Weights of a small image classifier.
Model: 1.06M parameters, 32-pixel images, arch mobilenet_v2, norm batchnorm, activation hardswish, depths [5, 5, 5].
Rows from block 6 of a small image classifier, named by matrix and row number. Rows with one number belong to one channel. Each number is 128 + 32 x the weight over its row's rms, rounded and kept within 0 to 255. All counts start at 0. Numbers have three digits each.
After each channel's rows are labels from the 100 images, of 14976, where the channel reaches its highest value: "strongest on" is what is common among them; "colour at peak" is the nearest of a few named colours to the mean colour under the peak. Only what is clearly more common there than usual is listed. The data: gratings and oriented noise at many angles and scales. In brackets: how many of the 100.
# convs0: expand pointwise conv (model.blocks.6.convs.0.weight, 240x80x1x1), inputs 0-79
# convs1: depthwise 3x3 conv (model.blocks.6.convs.1.weight, 240x1x3x3), a 3x3 kernel
# convs2: project pointwise conv (model.blocks.6.convs.2.weight, 80x240x1x1, transposed), outputs 0-79

convs0.80:123110169140151080138114163094181179123142129104129157113140198109139143132126168077111107094180115143184109138119176166075096085139172098109059134084154141046122143122144129151110164096115111113162061114184133148113092091152130122070112140
convs1.80:094111145094120177082134085
convs2.80:114121186172124096155133143106097144133151143151107141080129117143117170089110165072108096046144134105172120162084126171145138094109139043155062172158160091123117134125169118168120178107118127133144076130204123108073108127162123135079160139
strongest on: stripes at 60 degrees (65); sawtooth grating (48); stripes at 45 degrees (25)
colour at peak: brown (38)

convs0.17:119109170150139170165111064171121108133118146194113150176202101172176155170089167093214104144144126151147119134122093096202119116073177122128122168103149142129142169096070127131125163105133104110137080131134142142102154146119152099159079113
convs1.17:130105059141145108159171144
convs2.17:099165090099139110113156163115092161183168159123120153059114097150144132085176135116109103133058117114098113112180137127097122146218156101148161090122157102159116112160160095133119092110118134197143108143069091089126161121173100117192180115
strongest on: very coarse (80); sawtooth grating (57)
colour at peak: brown (47)

convs0.62:165076092157129123136091093099127107130078156077126151133077115157122081163114118135143110110156141160159079097146121104148115134105111076120144143133100074180212109150145109148149175135151170246063092122145092126126146109140145108119168151
convs1.62:145106097188156077144116127
convs2.62:079144167132153129153087120110105165168102199172089134114140130139102136068124130098136063119158087106130117169072086118171114143080162143183121143109141088129099138113143057108097061131151109129123169134178143128148174191159174091097159126
strongest on: stripes at 60 degrees (65)
colour at peak: white (26)

convs0.76:123103186140170126158109136116127183089156127157110104096141153115155176126125182081134116104191141122181168145091144130113102090104154096128107167120194123066093104123162138154080128124112114097182070097172202110124123098170127106055120126
convs1.76:136123107129113080191157092
convs2.76:091130100085114147138150169125168154179118130054127119153169129154147124185116141179133102173139091160083127134177195138108106143167117146085106117145104198113143184140093133085116145135066141107166130134095208076153076119108125156106119104
strongest on: coloured (92); dashes (47); kind: sawtooth grating (44); stripes at 60 degrees (36)
colour at peak: cyan (31)

convs0.127:130077129165132162189089054147154093132120149148100167155155097142153110186088185108212096127184136125152088133137099086212136135103166149117122131129134141160197138136103178124128199108151122116115086136134167127110139117124157096151121110
convs1.127:104082076111149089146164130
convs2.127:076161090110129100145053099092122170136137168158115179065108139115135136106133105108140090154105094161093143068172100127095123137104169112118141111110160081121141110201173104160103108136155161172066129134114118101148181078174074083158152134
strongest on: very coarse (50); stripes at 0 degrees (26)
colour at peak: brown (28)

convs0.42:163067142148132145164094091111208104082079154152137165122102143147063086130121131117147106145209141132209083135044124129186114145114119124148146126120106099100191134108104160134125129135170116148104104129174128122130169100135192122099130146
convs1.42:124128118121100140188064148
convs2.42:207143097108077120120128160121088120162127108076129090135096138178136124144133150108167184166105147110151128134108189140114045154132043108094122182160113162154122129073068177117179132157112151101144128144145144134143117124098139199144150096
strongest on: stripes at 60 degrees (92); square grating (39)
colour at peak: white (41)

convs0.138:130132192120119116087154166094126226167135089104079154098125153105164146112129159085107156082146121161143124126137183137069078116104127072084096140128166150077047139136143111125124151082103134108175078114142156116154085100131106169101115106
convs1.138:185103158087124150146136085
convs2.138:075181108074106148159162127096128118186097155119130153108120099143123125095129112108138108197111047113103137099183127161125120153181125157151112104097076153124134139137088164036119140106118142100115149182076143126164181144118096170182097102
strongest on: coloured (94); scale: very fine (53); stripes at 45 degrees (45); stripes at 60 degrees (38)
colour at peak: cyan (28)

convs0.34:124122036124132163150140129132136102141112150108163092109109097115155134160132088246109107152111133085097142082196132130109203155163121154128130106159094140134166104160163164141160150123113163138083158138095150081131113114135098148147212132
convs1.34:184070095154124147122103130
convs2.34:123126108109076082115091138077161150081092116106111131125094179110107021127189115123119132141134108149115155089144151113125105148112104130097178142087102118145163103176146069038138110133201134168130135106157093148167156125134104138146146186
strongest on: stripes at 75 degrees (52); stripes at 90 degrees (38); dashes (38)
colour at peak: white (29)

convs0.64:126150149157167129155109123191102062123157133161121128195202119163134161144086127115173147163117147128092105153125039104182150102136202127135167135146158109167139160073105134141128150121121120102114144136125149132082141173157164052148083105
convs1.64:128167121155163157161123067
convs2.64:140125109097122078091085185100106169134172105169169097121107113156154128106194082099092153050094169084145119154131192150152118112162140107099111130164091082161130100107151049149147126191129144137122118103177147125098086111150122130126163084
strongest on: very coarse (70); sawtooth grating (45)
colour at peak: brown (42)

convs0.6:088173130117092114050157139102106127128140065176146157082128109139094122090190083092114159143131132081137139118128138150106089125190067117158129083079096181120119094080095084101086153095150120095198126159137106172170131145123112135101102109
convs1.6:147125083077119175120086118
convs2.6:111100133105092113136152141074165124110114136094143139109125139151090149117145142078080119149137121120180086097175174220140084146191106111126073133102100168077146083106122154072139195078108124064114077173140149134144126101143089165133114109
strongest on: stripes at 150 degrees (78); sawtooth grating (42)
colour at peak: brown (29)

convs0.43:132119160158127168128109099117141064114102142152121164183168104141171119143110164091163158184181150171181094153120060087190092122121107128142172147115166137136140131069037173104127166121135142093146129124110151131138151120129177161147063101
convs1.43:173118104183151110156132085
convs2.43:162117125124113139118122151117094136105186096124119119122067085188135091124173103059146154125116136101177098138131172143171110158189149086103143071167137095179128074067107120145137142094128190138112074167116127137155157075120111148145171064
strongest on: very coarse (70); stripes at 105 degrees (37); stripes at 90 degrees (32)
colour at peak: brown (33)

convs0.66:084125194144139161130125099169117121149124119196056150136155094149180170124113158099207117166117131146116100173102116110140122120088183139170116188119183151100104160069086141113136121086125070083165109146141129142126162163099139098179098129
convs1.66:162104126180129094135091081
convs2.66:148106124086109155121181186164076098126173088134140126113122084179146130126139089147130176175122133104142099149117180145149090168196104132110164105132167164143121101089068107138146117090095166109130150114082164084174111093088121129122137029
strongest on: sawtooth grating (60); very coarse (58); stripes at 75 degrees (36)
colour at peak: brown (45)

convs0.200:122160237136133109099109145106130178129160113129087166144164145117183142112122173044143199116163141177147125141145108128136075100090153076102122117095188132104049152121109122129097132109114141103157112111136154147142081093146129150129070115
convs1.200:089073103129127099088166139
convs2.200:194110163198110162090129085158113072082119104118143099177136099138117097153060113139173144123132159122119109165072097095171159108092140139167179116195127126156154111087142124157151122191128130163144123080122052150093108150132163124093140144
strongest on: stripes at 75 degrees (50); dashes (48); stripes at 105 degrees (35)
colour at peak: grey (96)

convs0.78:100163184120128139154105089120089141117129144180103122175175060148136150100132130117170150189116098173115110151120084088160115139111153140157189184120159144149101142103073123116145083115138077081136189099101147109143173126082097100196099080
convs1.78:101144172069093145109102112
convs2.78:112103079042096136087066117087146127146034156145109102109072149117097087117152113152101112122133113127156128068128139132117108190132103155129148099100090128105157092151136112052142118115186110129119177139155104128218149127106119156099134140
strongest on: sine grating (56); coarse (49); stripes at 135 degrees (34)
colour at peak: pink (28)

convs0.177:129133134102078155134160123146072128156122136147060130108132065194147154108141117118140145156101128184130126121155149069158103185118122081135184176125135148168096096103111126131099109026166121137151137114101129075167159111060117107152133070
convs1.177:097095125154139064098136093
convs2.177:126175160107124134163176147142100131192151085124132096101136080131170133143153147128182174171086074126088126114147148106055111169160094175134148153142143192166112149126089159087139071131125157093151130150082122143143122142112063152176121058
strongest on: stripes at 165 degrees (41); dashes (36)
colour at peak: brown (29); black (27)

convs0.84:164066162142132146179084059158152086085106162122130059146124138118142113132097172174141071113136152151157171125093089101169173153092130164152163130111103088130134141165113177131197103172155115142099187103152157096109166140097145119136152169
convs1.84:129084167097126143077157094
convs2.84:142099116150116150110070075129163093091055175152110156128115183117118063153085142154140081120157131180143051107136084106094151121089101131155119159113123064112145155193137104109167127122162125184082167095155080103144143134153138135135117171
strongest on: stripes at 60 degrees (95); coarse (43); square grating (36)
colour at peak: brown (63)

convs0.155:132097091091116185110162150168143148175065125118097108073082099162172136125134134214106074128120116128097122115137185124071141174118122157113104131191130158087089117150133151125206121065107118135145111128100122074131092103106103174123167136
convs1.155:076131139115148124084076094
convs2.155:144129136126137125145094095068113133153082144108079102094082096112109101113143222160112039099110078199121142107137093124132117141121162110138140133097105081130106173203168146096138079152158126196101142124107112096104146163141112127159158164
strongest on: coloured (91); very fine (51); kind: dashes (39); stripes at 165 degrees (33)
colour at peak: cyan (26)

convs0.224:141111151148119197146122047177111097097108152180089104178135081157132149125095153162139104200144151153160097165103094076177110151103158175197163168140140111108116130113077161127159112118118118093118136110089150081110177127073150139160125130
convs1.224:080086134143158139143121188
convs2.224:117127154149107150137121090140147135130072155153136146077113127088071134085113151167074083149131072167146123072120030129069131146098098131153118120106142125101104113207138123118120085133121128140136192054132090078128163157121145111133148190
strongest on: very coarse (62); sine grating (42); stripes at 0 degrees (32)
colour at peak: brown (32)

convs0.217:181081158176119130167058114164159079084126158145164079127118125100141144176075160131159082100178146134170140141067102127140181126069142165135132133146130108142151129162124207148178128163146144126078147100165171092111128131130114092133163173
convs1.217:120141097071109179115087131
convs2.217:165176137128148134118193105114096075102129091116107113132143138145154053134098136102144182133124148101155087115103153089182079125164086137189204123138109141185129137069098108087116132165143112122178118132106077195121153139096154185134094111
strongest on: stripes at 60 degrees (87); square grating (40)
colour at peak: black (34)

convs0.229:208086165191168123136083127132184144103136113119149096143091149103129097174107193117130140116166188142186120190080146135139121097061111139094133088142145116096122150122130132143147127174126155155118102073150142133113097068154196161104116163
convs1.229:107064158151141169123094116
convs2.229:150108074113155140199140133146128155168117147124112116077134093201109178130127155179145047108074094156110143109187130095141150133151156100126106140136088114131164156190132111114111117073113129185122124133126116035119118172126133094145192137
strongest on: stripes at 90 degrees (53); dashes (40); stripes at 75 degrees (38)
colour at peak: brown (27)

convs0.129:098113131090131214141181119222115100157136112148112123103122063167162163157139132158170109152135125051106148123123150093148182159161138156161159116170100188147107083116125137138153158073129126106146133179064134102137134113091100140131162097
convs1.129:118163078102144147070101128
convs2.129:138108080112103155079115123112098162143066126195130151077068082169083132127132141143108112177116136114151132132074068109124084166122077138125104168125130137094090150141050116085137108107138117122091188098142122067185117109090110116184116101
strongest on: stripes at 75 degrees (48); stripes at 90 degrees (26)
colour at peak: brown (26)

convs0.153:107166097100129130157164101164072088124133172129129144149152071159137133152132081164142139179076109139071131127181116066183163149178145150132169122178112119208143089120115143139131141138135138136067174135053120083131153142124111109177156091
convs1.153:130069116109153137119152066
convs2.153:094189120091137120171150166168070117164166173141114160133172136143166154100121071106140188215086133107078119158155123151112099160114144114148127163143153121125098131090128152153103131112115121107124166151088190147133153128103051156190147075
strongest on: stripes at 75 degrees (73); dashes (45)
colour at peak: black (32); brown (27)

convs0.15:194161152159150106076153163121147145173164083132118153139129180133115083178128173084163175148159167149171110176119121148115106100120123121089135076139143122136135165093111119143124131129113152137141074101162134179117075093158218180137056111
convs1.15:084160129112124138170068106
convs2.15:127169176138166100149126131146127091162111193131131169167150149157101109082085077127129151172168156097155039170151126140168139122144110151141120191141120081118170120078101114125122115173107171138083161119114181122121147149135188190108186152
strongest on: stripes at 60 degrees (80); dashes (39); square grating (37)
colour at peak: white (29)

convs0.157:069126115125133164189170117215114105091119179146151130175158067173149156128118100164083096183105127092080142147142107093135172133166205164153176143163128135118116104125106147152115111144097145097123183128056159112131135116123118111158151093
convs1.157:094107151152128083184102152
convs2.157:161116085137108127089146179107105082113106137147140095088078120166088108123164185132109124132072152096158110119075118139122089059163099077156129155148109100121091112150110068105172140119123132130191128123210080129093129179184161175122150134
strongest on: stripes at 75 degrees (56); dashes (49)
colour at peak: white (33)

convs0.137:123107126116133155211132146206136089065111211166167120138132087142145185115143119195112125147130165112135147145111100106150170158153164147140162210191125125121133087111141145153158140123114117107113168113089169051124151123129143116109168114
convs1.137:124108088118114193137142177
convs2.137:084137070151194092077112136159152142094133150152153218154113172124137108133097068147135137175196158089147116132153118163125110106139137170093108102143144100130159145151087114096068162164098175130130144067124194115152085084155130151122127144
strongest on: stripes at 75 degrees (53); dashes (45); stripes at 90 degrees (31)
colour at peak: black (33)

convs0.56:096164111122143145171127130188125110063152143171219132141185108157128175140136100129103135160104125085100162128137095102161173118212165165127148134149157175094132109093122160155092142160093131066113160130084211116114125115113123101134116092
convs1.56:123153079071162134125100097
convs2.56:070125144111095127142146127126184172124134169154161163062123085122153161091167084104132145170163105121123115081173187148104121162120123190114113120095109160113181103111148081107116133059118167118119114138100161110173153074142066133094097061
strongest on: stripes at 90 degrees (56)
colour at peak: black (37); brown (36)

convs0.169:138180134160146113109147170134147135078182120180174138131180136120081140105133127069094176128135153077144145179078091133139105106188150122165115128126171102131140122077105089166055131174103121089146111124158145164107123155170159084074066127
convs1.169:107112108058157098144152152
convs2.169:159128066107150105183137138121182159133122139111177150078086113124120135164206129187122122143094134163133091116199144101103141138162146121080160160118122154146169156174157113101091097121159172166114145095065150055138122074131092139168160119
strongest on: stripes at 0 degrees (99); coloured (81); square grating (37)
colour at peak: cyan (27)

convs0.162:135128076139131138144120099149139089130115178117156114149102078126134119170107097184121105133107153131073118109201117107149197140122113144098129131185098110174157101186131173157136128159126187167053155125067143066116110107139112116192191124
convs1.162:154090104069112161100149107
convs2.162:092185122080105088091157170145082131174171104144092145152189126137181080092163090112126198156096115149041112139153174140123132176142099139123161124138160143158070129111114089121132096119143084110178135160109112174143129147120103127180166102
strongest on: stripes at 45 degrees (90); square grating (40)
colour at peak: black (33)

convs0.199:104152127090102096078166108126073131205157090140075125132153142146117125107137101150159116138069059138088100138139146171120101131133145137127119142110123158158102149094105071132129087079142067137168141183168041167133150195095158091132118120
convs1.199:096124064101149138083146151
convs2.199:088124129113195097165080097092098193107130162176132168068090097089111140121146120084169080119151106074172136117098110183163120118112177120144116133082100080137164129114132141140095160103132157154073082186168137150131178075149132104122144123
strongest on: stripes at 0 degrees (41); stripes at 15 degrees (29); stripes at 165 degrees (27)
colour at peak: brown (27)

convs0.44:125102144130114168146134057107142109135097113148104166144153129147119084164117175102169139172204135137201092136095094100195088140140114121163157095090119124153165125081045156083135144128183103106142095135124164174150170116122171176130091121
convs1.44:096092094157186104154138117
convs2.44:106153108100077108111095118089084178146143126159126133056083101131098104068162100068135120157083083149154135060146107126098087169141139122153167108111171104122129076144138107133138074108172146162130124146097089135158196130169061122159161111
strongest on: very coarse (47); sine grating (39)
colour at peak: brown (28)

convs0.131:117125107125071142156127054098109139147103154133099132125115068188115094140141124105158137163137110174128098078159136050177075182098092113135191110124094109192158090135128127120135123109183139163113134119074123094172187116128119125154177086
convs1.131:085107142121131162111142057
convs2.131:147131104074150115112159185090144101126115126108121157103106175143100068117179129112108149173136120156139092117136136183102081141195090112122180120089146117108104129122114171083062081093125110161115124132102160114184146097095177198204150110
strongest on: stripes at 60 degrees (64); square grating (51)
colour at peak: black (50)